Weights of a small multi-label image tagger.
Model: 24-pixel images, moe soft, patch size [2, 2], width 192.
Training: soap at rate 0.0028, 6200 steps.
Data: 48750 training examples, 8.1 epochs.
Rows from block 3 of a small multi-label image tagger, named by matrix and row number. Rows with one number within an expert belong to one neuron, the router's apart. Each number is 500 + 50 x the weight over its row's rms, rounded and kept within 0 to 999. All counts start at 0. Numbers have three digits each. After the name is the row's rms in percent of the matrix's.
After each expert's rows are labels from the 100 images, of 14976, where the router gives the expert most weight on average: "strongest on" is what is common among them. Only what is clearly more common there than usual is listed. The data: seven-segment displays showing three digits.
# router: slot weights (model.blocks.3.mlp.router.weight, 16x192, trained with AdamW), inputs 0-191
# up: expert up (model.blocks.3.mlp.up, 16x96x192), inputs 0-191
# down: expert down (model.blocks.3.mlp.down, 16x192x96, transposed), outputs 0-191

# expert 4
router.4 102:490471487524497572478431447496606627479468507492578476452495539484542542466527547551483452606463466586461534567469495512565585560598550576446460457546540554481574452527471523472478574561485564482447543482506397460418482515477551451526554498505507539481483456438428550466577518496483504432495485516558525368418502542538424522455554523424474532436526468484562468589468414541420421532444513540531598469497513575646513433495523492481464446447410494460577532432531508460471554516554482550528468517456585534525562516470488494472496537512540398474469535543583473474541465430397551487
up.0 082:537461495454547469519507506455489526616608442514551468558407514607417479522476520464521544524480482498489508415411477411612453407565506560462515498503598449371475468465454451523462452547463593414534406452520501414506557577501523531523529410494519540478523546430546428456509510497487503454502504447562571427502385518484482556481565387547487476491477552465472499458554566532522492459569558560456532554477490483500574447566505566476470502519591413492418507572543567522522404560476484439496526551517507453410449462532550457519495507501596536434537519534506556408491508545518534461
down.0 086:565528504417481534465434442502513463567521456554462404461568503465478416470462491452344517420519478512519496535507484573435456481543473521546546514582421495422620482605499570504487499524477441437500477555544475417540512500537469499510574515535638585433442445542404507403554580446561405410544461547451503528417508545528609476528503506515482416478513483533450540479553477450544417452509472482474516430547530506448562577470453457467471499527449463502517520538482467536445500517523439524344514516544512559475504497428512478506424507544602460537570471513511459533522470463568514567
up.1 125:486545515501413483506461535454456393609407476459437424504472530498524496449495474564540466355520486475419443511514427462556528548435507523563448538535475432553508507541431515479521590411386477562510496443539466521472545539493469539461527384484508500508488525474485479525433509465425557453414501471479434510462530552493518551523501624549581488555469463554515509430503508482488495517536479574516489620523444425557575575479484502447555432424467525525500435527536430502534493424470456597525534537501569516432527476436583545417492494451621510531489501618459570418501478595525518553
down.1 123:502416482473546448463462365638465485462517442542556531388475436438567441532547520491566499523474530500511444459554465551488566451448560550504494539538611528459537425539592561509475559508470496539470595425442490538544554519466476443482453516567504562432611509511474497498506563532564449559473586601456589524498636461433416471466514407442477511518569521478530542466555503537554561530452540465472495516497483581521487409499520489531485488570471579515494503535495568474426538557479506536478520573468392522522516423573418544534549551551451532488514533464485531541451432417436505475
up.2 101:430453501589519512501602448533405525478496522489516518534454455489426547569490560462545556563368549512536528578498515499555434494604390479481547447405611486473492445477525556497548516488565505459503502384521420519458542506506506503632365512471482483478499443507443537531610496496552475527507566444484507430510400500475538497528518452450407565508583521587465460495459522518448514455413493513512496436489500509502421446568524457414523547593443493494560572545495546535531416537452568563507544543443449518514467542555462496574563519530435548511499477477536436474476463469386507570
down.2 097:390510434533495520537556441477537490486569397436526532440456547375587493518522508503493395498550423544497447465476451453520538472551388545525606452487586589556484521468497540552470493445491486490496393495483561436475508459562462532486579459392527548528482486532575502514524533478469433581466476523540429541440568479513566500510488545460451471408443588502396462579435453551527400558485531441582496494495504568509574591480510452511605372513462529469436448491461504520539561507588443442491489568513507460474545466548515547537487495510530508517538488543481403549470546523585496444
strongest on: the digit 3; first digit: 3; third digit: 3; second digit: 3

# expert 0
router.0 109:479557407491457589562469457440468439432511566470517521552545491453525461540494539471481480460560490441539588471480537459548426460450603456499479515520510426564463541523553495492594450406406508448533528470477525459547491513523515468546403430444474521536540476466465558587455542509539472605471521532418527549465541468493535462464465475583377456479526432576494471468576536512498549551576497569509389457519534604508417466501562545465578578447417468445442480576540540430584481554443538515556538550431510532429471515452446430504468536483538503463489471578469415488506563573480376492
up.0 104:529433564553505521514481413504585547477527502489507454434479448525470525496528515473513546478499506476536482439493517464535500570469586593547451535506421485443458452478384614512570493495493482530497492481444489535500491473450490532480498540527634543519437579592470559398495540511509430413491422583572457494504497431477529522517405492467398494443558451466474450429481549490573531523506524470507537456560503510602420519481467537488547572627454433429558476601508578451559560491479477479465517460607563549500459485524466454493451438591537467528456472442536598476503656568455519568
down.0 099:492487485500386492398450501503487546500486432486535498505428457560551515556532522473595521632467526483443497530503547526519483482523457441562609409467472432545487540593573523469408504493409485530453449424483358369442410561510525385563520539466520458466513514507512501552492558483457518502395501453500497458407542622550462517495615598487490454510437514512564526514459499642486512484539537522533522537557515491470487517454553480549490572448495465502434508377583495549497492455535459509486495472518435498543504438508489553545504519535456470512515538469560440483491541453575618526
up.1 093:519486541545482503504458518453463420538528491449456527423524535512513551511492427511389435479353568522441518500565489525479487488518404460465445485612498551477595497544652576502468532478500477545490501427443408470521484511522467442602473484551519512444481515563478494437567569531487524489429418503437450567602507587450450526573455523470481467477539473537557496563548497460458559485560469516489454557576452569543523512474472475564508536411548423521519540570565526509473510593574486550486587540486478458514612411463536452516512420404481524446420467508523500383557514577503556503
down.1 093:501405468523497474504566412416478504440605596623518460526473571515488514461531502453585530531593523485515451466441398410525500539466512501401563586463491519478562544520469481545535482496483497481452470545515468547561548492485531553366475513554500597526544426537478546550506547536445451530537540402515441538469502473465575477474435490466505514527456485529611465530484528579437535552493475529430563493516564401523377459458508512436610501499432504562520509506487567480526464450535502481533469500533439547513457598519510552431419458570527381558488475456492469546463489353536505548
up.2 092:568502592611587544535518441497609492587516453589514437500491577543551544398533514454416537508522455504515496499493545467500558526515521469580525502546508502535612445507564540537555461468466455498442489577364471451610525433487511518475475532522542383551541569459470507577492488581518488514493519569454506434429512532538527477540487539456488532567517553391425479530413513535518508501503488460489570475562523536484487526464445465542467572599523554470432520525542555413615538425540475509395492479523570508522516608523493475514488486524388554493519496347507539489468461554458484524
down.2 094:559522450565456528491456591447528496545480433583592585528525463433557484546463465552610467523438523416474517586479458538471628489572544517550532517473487543521419550477572547377486503523538545490457493406521497497509407490495479558370595621525514548495468534449504512563528552493488507479545512524520377526471503534540505487400604559545522487480449429449446434458540496527523468426467547553513389469511504474461474407404472503461486508525545502475486433446417466519552443581462460508530494447517565543460435484426438510424556494528550570554518504503475497472437562498455515436
strongest on: the digit 9; the digit 8; second digit: 9; third digit: 9

# expert 12
router.12 081:463559575516497504543448481473505482463545498494552588539539481420486497475434612462566478531484556460496571531558497417463477499523512522463585564544564405551489519532482510509484460445478484464482497521542480466484543437433492402526462473485393513551585506395502582500447482469578443596538475563379502524461491558550583434402479463563521562576567495450466435577506507478527538527608433567496397437491504541463496454504593500474554515456434513409465514567376575420538524599428453520452486451505543492478467540483411460571523481446511575465510500520460466498467539596536468464
up.0 088:484478478537476502429479524477491544488527512489478428542501549566507484538490382452503480608509533469464631595614579622515506486454488419396505504598488447509534521464506455497456472475470481490507514408531530503411490475520493430506456546482599584542541395508600506559494488545447484526434528475485499426413577568508441502411412485545498575512631517449541517460526450436505554514518512480544518459579500525480481477544457537528459459419437445413481442418412443520519534480428513522413606466434463585535444523587478524450449502462474428513539487486474491541434528477520539546
down.0 091:444446482470579427435586385550424529503555442496595386504449435510527490558398585476519491429587494541548442495444449502507517467519490560590583553455506463569464498515490510505474453518573496447555457516424450499544529508519484499463534490519442590514503484457441484468515484547524451553458487558521492561461612484499473524494597551554426445607465500580456525537535568475591526524425536513473555412461469562573485464484457431533523470494601496601436531509521468615543395540515478498565509619499545479421511507489443467606472524544574526527498551514496501501577565494531491497
up.1 107:439507494461564557444579518444432457478424535505487592452472537404499480459461512450627485463479584515501532499525542547458417519425531445474517629492591505522504430541488483496470510482497536505496470509412448558521417445556497489444601510549453498523497495561515501444525509491485567459430570482556438527526553533618490539399532481546557455541477553557526480478356616467543497580516514496513338489476416541533436549532504438469553577550440539509546512520440498470500537504443528445430481571495470458537516440413440521569420501472511526480576424613503503489462497509554531506
down.1 107:593507481483496560488486421534442411566515468471447406506560462542463519467586459590389550605476454494550510504560589414504449448601398476486455572474611509449531549469469520471498540525527579534498493489565453500472518524515482549475473482527567393553572498466541497459569530448511438519500423486484434503591405487475505498470454499492498439504529475551423532519530515488471578520474563527382559552523521522447446521494461449542484549503507464523581421543521479466443473509491549481465461447558398475566572525498528395560618452440598509414499577546546453484405515481503435506
up.2 085:518529418462425436527499568524440440474488487569568464435503492490486565502472416576535515498457565538484490515507423470465467460573484497555543430486537518539513483437446556438471596524423491417463483512493552462411511522547466509641625438533546503497574505552555497627547459601495448347509491472578432476540538525495484494564442491460431452552514556486471475500530564549519449460499481501559506513500539415441529500486448543503456554513542568537441422578457459516529533532464499411535481448505547542483492430530519418446445553483410560531465499539482541457617416455625511545
down.2 089:543586427514506504491550539517467563498540543503567526428473515527486498486544627427548479485497287448472477535450584580490541544499485448514441431425496496585532502555512472552495480543475454450391542481487529383539474509480546479507574486464415419563491566482410481428517486423501492453448472451513546492450538545473510546468625483498556506552530533555508501474516435435507492527496527569467536448566482477513454547595576571489443460473420549555547542487515515455531502469477396473534432499522522556456597536499482558547590495560439445510477498508493556467471444529374424422
strongest on: the digit 0; first digit: 0

# expert 2
router.2 108:506543517479492538496486600518443459434485530459469515537544619482584533516496547502570465468575553520448513488464457568575437440451533484478567578472534471504459549568548421612475439435504465493546524500507431529492451454561407490473573511553529514454502487533419400512508502430414485521458459515524433452556524457522436483506572498548460478522491447512518439508526408496556530523575526619526426406453558651487408467535637487512536488446437564442402483491483567478462505450530526521584503518438558511407547457508532502526402508422438481474469455528551454539517569561448468545
up.0 095:500494472471509463452471464447452484572500455508529469528506453508628406443487578560507474512601525486460564573465449524415577555429479557499509518491470484515480464461553486406516499453517398447466460555536458557519502482528592484438474560479427539553524398494441543488496448538419524453519517527573502649551486412417469518498570459542450428526471426551466515520484470487565504535479551494487568553493526548508554477543457490492382412532481512597449549456567556530494483513530514525567540521547467592459497445530493533429465484399498492552489615339582440531549526465445423505
down.0 095:506486595518526384557542518451566496439466476517465489458520488497427462476552395455416451543432542523460436530580462544465514531561518516614462506475450531423535517568484507463503447557510489518535502513510596465449486492448453526540487543442538447530523495476484500500487502503402525512509493478539480527432422509581506519548569517522539546479430518482527545565614493468465502507511516571524471440572482542490437500549475452476551508509480475477386516528504359527581595431502335562464520523498444411394502575501539501358506514475602473456500473588564546474556467593603472449
up.1 094:549460498519462470467499581459434524507614496519566515367382478498535533535509655419510439518569456436472574488539541567539427497480542517537477474471518486441513543546475467454508459358426438515522431559522505463508511560443452537529398520446555523534463552571457488475540447490387504548487481493459469450472460475533480515546519601597516419487565573507468430447529548525534508522549493544513537441550596549566522536491564489409525393500431520503464473474511471470510495468483547543497560490563406501471491587543548472439412595461522482468547500541454424485523391488496467428
down.1 090:449577429472515455536428457410511552530448502557507517426527488497548502561470436491501570508433508491512444531413430455484510574398493455537395512556451525391516493459626408458522482547505503442472432499555519533546492550554411507383561525418496468439514522429556555484488598492451460581565474460561547457492521527466493559488462496505486464509532476502493531588432420413503491610408536562517466402502460410381500458444514489529552399520583480409539578563462444549548482530489511509552461496450490454524480524516551510491526484458490550519481500468459572525425535503411586487
up.2 092:531500528531466549523478423515522411520463537575566455516483447462512445525443495452375446582417520497467576501481466468468559490496488471454501543596445598432516491471454523498464518537549490530553568411490503456543469535415552580475531415428451555463545520495482541520495502446496561506550606455561543467477571560517533391481472663477464512432583639500491514534542455499459489515399519505469532450466483533505453509535473536541511430471497530524543554429504440458497532461521531474577581506503482548542445543399546524456482518465424528586578461496401458432419568592516426565
down.2 102:453451487533476385375401508585467521459460537404470574529537559403489463495590521537534516488573453514530521603553560520534499500529510457537513481448553429496492577463483576546497457443581431522458480515432502554464526504623442443478492507426499458507485558442445401519516456514516495530311465533547588557541525397415531548511592491508470468530471495432430484477515426598538507550466590483377490535570476477426480515565518570489526431494566517492522452500464482547521504516561483510465496552531510491610529459530516490501459547516479435559491518469512429523559466462428498481
strongest on: dark on pale; the digit 8; second digit: 8; third digit: 8

# expert 15
router.15 102:546618486482497563535575563431485524496520575517499504480476583553423512426479482542519451439454465601540545469489510506473426451514597516491497561547494408452515454396454527559463485576493542532485461472567475459514437547549428478473548480595518486561428557561492439415622505508598512434552500478502492515499487519504520458574511413538515474425458433514532539565590438391467547471565488502395440447468519630566503483509490570484435459546413475401518552504504497413463489569567498458483400520464478499472475417467555474458510551538572525471460486532540524542490545594436516465
up.0 108:537532473541479522550563464544639538488452513568552452525473504536408486478427552462409526482504578546521586503413511497472517476553495568516487434502543535436518542509512435511544468459556470535607511401565573559532533425544519535412456550559517429454448531501498475555442514523546365480448565500476454598408493550490433421484459473426469493494520536477435563552507588555470478416428514533484429408426427581425549411521499511506498529526603420474450512445424550538515441470445507503497544536400481557577560462575414471516492483485469511497495529521524536502511425549530515554
down.0 109:569511505466442519557460486522473511525523518496570488446527514587504537492569447529458502469509377486591549545483544402534477480462485548485411455523632461521498351441476449461445567588484459502487474563500431523464478531486476524488475530483477498486442537510458586501442452416505502526500469477590498471536479626550525609522565572507487470464433499499462445566574429534542465477568459440536397501499656414535524504437495456431524561448503559495493439506550498537480529469619510525528494449606487526483453529536613547397503474419547474522476428512496536503464561532458438423
up.1 115:528504445456514535510496548481419387527395467536522505515509486487547533437454516490511522576524494527542484445469463525535478492476554457519418513533440493606458461435365451500425468481508532493516441537517479543466494547464436561553501414529488518460479500562509489471517530556436484519535469530491436584465477427461520585435452600423450523552457480564517400415518556525455549540443570427559477506486584535486455519575515539615478420532511522482643565562541523546511475420548553534514489499492514507442486457468554444503495526500517613487566420593493495590508550596606523643
down.1 121:486491594427525537433494441505498545593541476473418477476445539573395452530561524596491517530579536457478447402507480508426460520510461550516535485429484457445407524554550471479569505365549514523549500449522476540465468485464416581430477508574463474450453516545529556507538501476447557506508613406478501499468411484504502515520535599487518499536559621458467498539433556513455536523470478457444511426495465475533539552481468464552492546477397565500457575450429480544504521405501586431536542510455462490418484495640521543581513440531527558441520432542530502572543464380462553526
up.2 103:395473546491445499487539529443513532456561524475497565501524539477512531570547425430466432537452526503504497539514508524490477480416429608461434410479528552428456517499693471495453461548521444548500531495557460595461469543462442533587458468536444450541490494413522619488597489468512492477495468541511507483487519519480503465527552403566547463561540528480540537458513545412502497438451483548491499522406497527489556438431518435546482483535406486565464568568591471588496619456478406518461493593421407512482551426562489506458529519428544556457555503597491548479502428539477441473
down.2 105:598475545538510441462613518601494461544520516481473498449488457524479464556464537543568394518507532564504493573492473488531521610478524545443565551491499431553598513402367485434429463541534588467473652470509513507528543563503531360542520515557494513511514534434554486516555481514504515516505527466554494524483491505518412521473526451476498536492438583451516455495462557553505410454519479584503486454462524459555543482512406501467528467538577539438494372561506541583510486497466581510615524416551430506500523497447456495596415426448535525529559512425513460515523490624484476551
strongest on: decimal point; white glow

# expert 1
router.1 104:493532411473542532583422436467475476503503568438537500466474543459544567561487547449539467533437546582426588555507566502473543558514543435456457520410531517535499483504535464481508454477514558538563580539459503491459463510525551407534503489440452462465490508453544470562476496417541490547576466491454528440568592433504518428444580479456487493489582589473435434549574468435592550559509581534580489424507570592445460452541587495470509494449398556415395464448473562421490467511448500523486510597465484474471498542557521401482510608435467447596432428445488513508556488489464478441
up.0 111:512451501521575548499485522530567582431488462545540446568495507501527550541517465553460423443530454555403475429540543446589520522552511532500488551563536474483579519512528421524603561532517538533563522508490501435485593412494446502551493412491541442415455552468427512549496468504483498526452470493548487566511502495383503491524555562509512527464536413504494540472505443548535616645415426502585558505525511546430442310527546501533614481525440408494399548496531488432496521505522493415590552512539531404429515529510466465541503505557539525439553534461476501450543542531533493484
down.0 102:505450475485503520461405447434553542432499522405503508511455539455503426457494499452524525502483563495479485525449451514412411477476388434481465458423436515470600514517595541487484370552436541441489511528528499471563504548570470475491528430549427520492485522582545451475504453461472524472556511458502473442556572538618589486537450598501440531586407595567487475578580541474460526506450548487525431483446458476493533643539627564479411566494523519452468480460455484498457481520370477471576554504466462443452449505513586487474496512480416468580528492471500491518522474529489564416
up.1 106:505557480490484410490444533436387491442459507527506476518500400473517428576609497430563448500425470496446516541585486499398520513523436567545550621514556409525684454528592551502465408523505505489576508443464506470458427506472478471485591497484400511568522504459460523539520532496577431452487503537653537528512501587600491533466511510508472405536432489496524569465511519515447451550448502464492554499474472535464570567522414512513586497466479526442495591513548493438492506553512490507410502482474513468474581472533498498584528423543524451498485501503548509539524386531431521456
down.1 092:501525595500439465515521491565514468541415454449476588519563464539420485433526437533478533425480488487484550504495475492514468491541389507523512546560455498568420458509459555448527442453516423572490512545480443406484395561571490483548411435514448623504493474478537488461498501571392462486491546450490402453413534524577525578494612434475549480361438512510478488536482473610537525431483454504555529641461529497510511575529394573463539379508507448519483490528532489477520473545534493486555415507496479512477539452517514447504603394515534469486512529452521490547452509505473445602
up.2 103:571473518539508454533521510499543498468454471465452564441601532536436589535493534373492502606509481425465472504484490446551449401496466555627520526480402575569592445444497538489495581446506422454484483465535416542439433511479598551607382484445474468455466461495524437468444483561481621490543495485539554436537482507471479563514528505613529478510434559486589486471475526513504495471525501482465431532512516443455493558470458507392451475473518516516507564449485415503656487414438416530470522462434458538522480460496587519459535449497520533452546451511524505508552477403457477556
down.2 103:438560456526557528542429478507455474564583465458488595449479429460454462456494429526512505524482473441477449509486553384461591541498538543562440512541552563517564593420528472582498521554522504510481572463541575509627517439426483374401496499600586512535625605467530466469429566472511445468499467516495525489488542536564511520457434559478471507523545363470539498525560512511548597489488463518545466534440495459511438490501461524510507522429465529553386596537525564443471472443436528584473491519522466464551454416509531535438501548542508507559442544426478543553445573544482520526
strongest on: the digit 2; the digit 3; first digit: 2; third digit: 2

# expert 11
router.11 097:501578609529552447539447449418474491425559539505543517595485483419531466460428584413483490440464452515569558565491544465556496499538516546418449550463482421561516434582525538433484468543571535469510465545558513588416489560468475489544457538458423490447510519399462588507429507443582458625510492529582491533452492515533596481509498505450451502551546437520413500479475527498459519555456495520538522436525578492463457485565567466407504476601440469492490537493490587529569437614437398445439503527537498453554495507513461502488572483568532507485546419552512438596469559472496453445
up.0 090:488512505429412492486529586563513490525546509495469512576479574492403486536517549543468509454481537527523458458505567429440482492528516465479522488561501554485546508468362588543490535478550510498473524523481426446480528454421466495506555476436471479516489546371452564412419429540574530565582527411463517524551450542478394534492558533579557473595545454619578466517499469511386550484446492518447477481523563534525531407411653510478494498476548457534448472454481580580583533543528564510552495491484543567467492589414481540526449501408466457507459555546453447501562567540468539530
down.0 092:488542548533567487546476416474551429540455500482544631434436508479478547567515419539530428584429480493441501519489475534464513498439587481512550573444459443547583485510588575469514554443450536465478489480549452490489478490561508498462548464445506491525560481593507501554548509467488508516552466566507445394434531543500509504572540453493469488441548574511536512385506497483553586506549546551516472498529487545626508537511496460427492462591421563598501537554475443393479549531523543469564446530529442388448585452443593536495595535426498465609484484474572601497465543501558444437
up.1 095:559538468503453486517438414522528534498576506454475523503477423527464538578461453409571539478514574501510584452511499456500463502525455533409510456472423467526496455524496512453442440521535473541452635569502522491466564462610512467485533465488523488459509496560511393527536500537541429497431538565513564474529584544508456538481569496498446457444594567461464556550489528612479470425432532552519468458549486487597514491591471463579453492496451431373470535503531546493436542467538538444465541521373372456430558456517503433509614435432457455454540537453482533544419485600464518436
down.1 095:510463592493605542564603567512489415514435420553568534580509512536469495533552465537446599494550551455476549476522449485560486498575449478581461510517538441514515468564549457558533536472564486496597485485512555485519444519461452572525368519460490517508456414427568587552461577468433529504381456436391454584487413523566504465487488578469488480531489548629465543466510467483473499378541484465508466468409563485508511503545481561500477500524525548554558526355509610525498447510509527530565486568584574501466454536533452509466502469553533462438515537448462477553463510487547518505
up.2 086:464455420548494513462435486473544533505496561433540488521543509522512507501572504502452502625469479542520431515502507605466502511497511521431490533455591507570453483413539488485478429493497679470556546419472507475553494512550510427544524437438497535544428465400522598527484513529516519473536505487590543366526455476531463572557486500419380501564502539509525425516530582448521435474383408509418474465506508559486512484488461499455463452434470506452547477400459526515576497518556476566432500526594402433568509435558519443542533491565542466564554599510462523471446414455475542474
down.2 091:423474482519550477456532491502501459473537452374603554462496461574556525540502508462605386554500504471496528507375532492444583531493416404459506482513551558433510474483426584464561473526493493477447502574521445380583551478473510546520514487475471496540618576476418517494453486482529449488464491509535539497515612507534408457530485468442555503474451554523516563501576495481533577406507500436615474562434457497595443458528462493472484354523541503507493504518456559475494440532480468493547553509494538444549531561455509462568513503568532534415525523411499584498561565379545478543
strongest on: the digit 5; the digit 6; first digit: 5; second digit: 5

# expert 8
router.8 094:398477599558471429599568495444533552469496549539379550506547577508462518483477469452532491496565455460576517594505449472487487492467490475513484522494517581459447478558582474591529533516544464493504395452481528564526486645461475545495418595462512450659465573441537466495462483480453502524463448498592497579507578514525476482502480458534559440442469437500471531454531517427579498467581465494393465458512464488468479524516478483499447561510538532540553422545536562388536556522582473525471488408466494429572511422460474507555532493589579499433471547459557481484524440408533534490
up.0 071:474570511548498379565489390540437530503524496575447473502495514551475468512502473554515563465382515557561492464470603579492461487468483535481432511451532513605468481456502543560442477463503607559573469518491440454515593509471539451533470479509499458497525480486550497531532537463554517499580483476416579493498375416516468527538480462471488507569495507537465575495450464528444462496460442442508521488518452439471416536540544442494469628514520468430507478437419595548462513465697583516546492549493515547497485487529495608588505487473522576386487421489438452476480508549439402491
down.0 087:441458540526428512518496519512510591564514504545543552451522465583455507538526534453383526498525568497576521475537419576513555508486555462473493534463478516437600442456631475403464558494543569479554419503494436496484456478490503489517510438501471569379526507515497505380432427420540403447444505549438488455493526537480477507461518543416496493380515443432483475494427440449529496558407479474497538602484478483489540449514536542489566373562536479489541522528576544425548501563421497561590477445500492562476478486488528512532520459545585402447455477439578533543445518525410537578
up.1 093:574508539456445577570511548505594516581527532461512521485569464464516459593548498439473502502491465453487595472497535478451468391392548567489493454401478447498489467458541395433514443490560437453451567467541461477536561607487496537476422461503420479500462556411469590470551566502346565506484543563458567558558491431469478519543488411541527476467452438424480464495528515497518525414581494530598486547600482492440518556472488496506534499451590561501464480408517592456471525488427469465470574484553485498548492537489525526537533541483536467451390489545532575429569423507491520553
down.1 093:534501495535576457440430473477494496551525548480597519563497552516395513424468515511482560482545634477515567465460493506513514557522572527460509478435394492559501507463492535546562448504450501450549450508518539558394432562549549499596486482489472472560516548475603518446473493513488472407543502546506461395491646491472553531524431461422449562512475526500612561480544526581552511514481517514460491512467458466520445453503448460463432447549487405488496528468571513547480648494454427619517466559516461385541580414560533504487431459561519470492541482506432489474419556438557465535
up.2 100:461565531461496561529449456560436501367541536506475494557563524486522479474526466380484442437560608416493470598491490479421483575564491459426514519538427469521375339497498455575542534448507471504559418437436501504544554509570539533386535566496457487541505496461510460487622513427538493584458555460553516492473409505545515457526431456533527476489550476488504567491564447489414453569514516532534606525537474467425536410531497473557451565488483482505459562544567568525570429497483475481540480495566460521537592491522484484548387475494441545427535453504563476483543516518529479488
down.2 101:540484371531517524508611495477518482540453447521434522494519526456449445507576485514571457565505581596428438374366509494527506441540535546517584541455528492443499520475409594472500533472478403529469481502451523563462491466559459554585463482468519481549458534590507514490431581486461503353513608564554392506570536587488467543602514565443520536472424562455496416568471504464520496458471529543526500511436505501505479557468488544498481493448488569480498489499540495485476513491599474453458527496489597484510521532497520434522593476532503617522459413442430511520560487454507585424
strongest on: the digit 7; the digit 4; third digit: 7; second digit: 7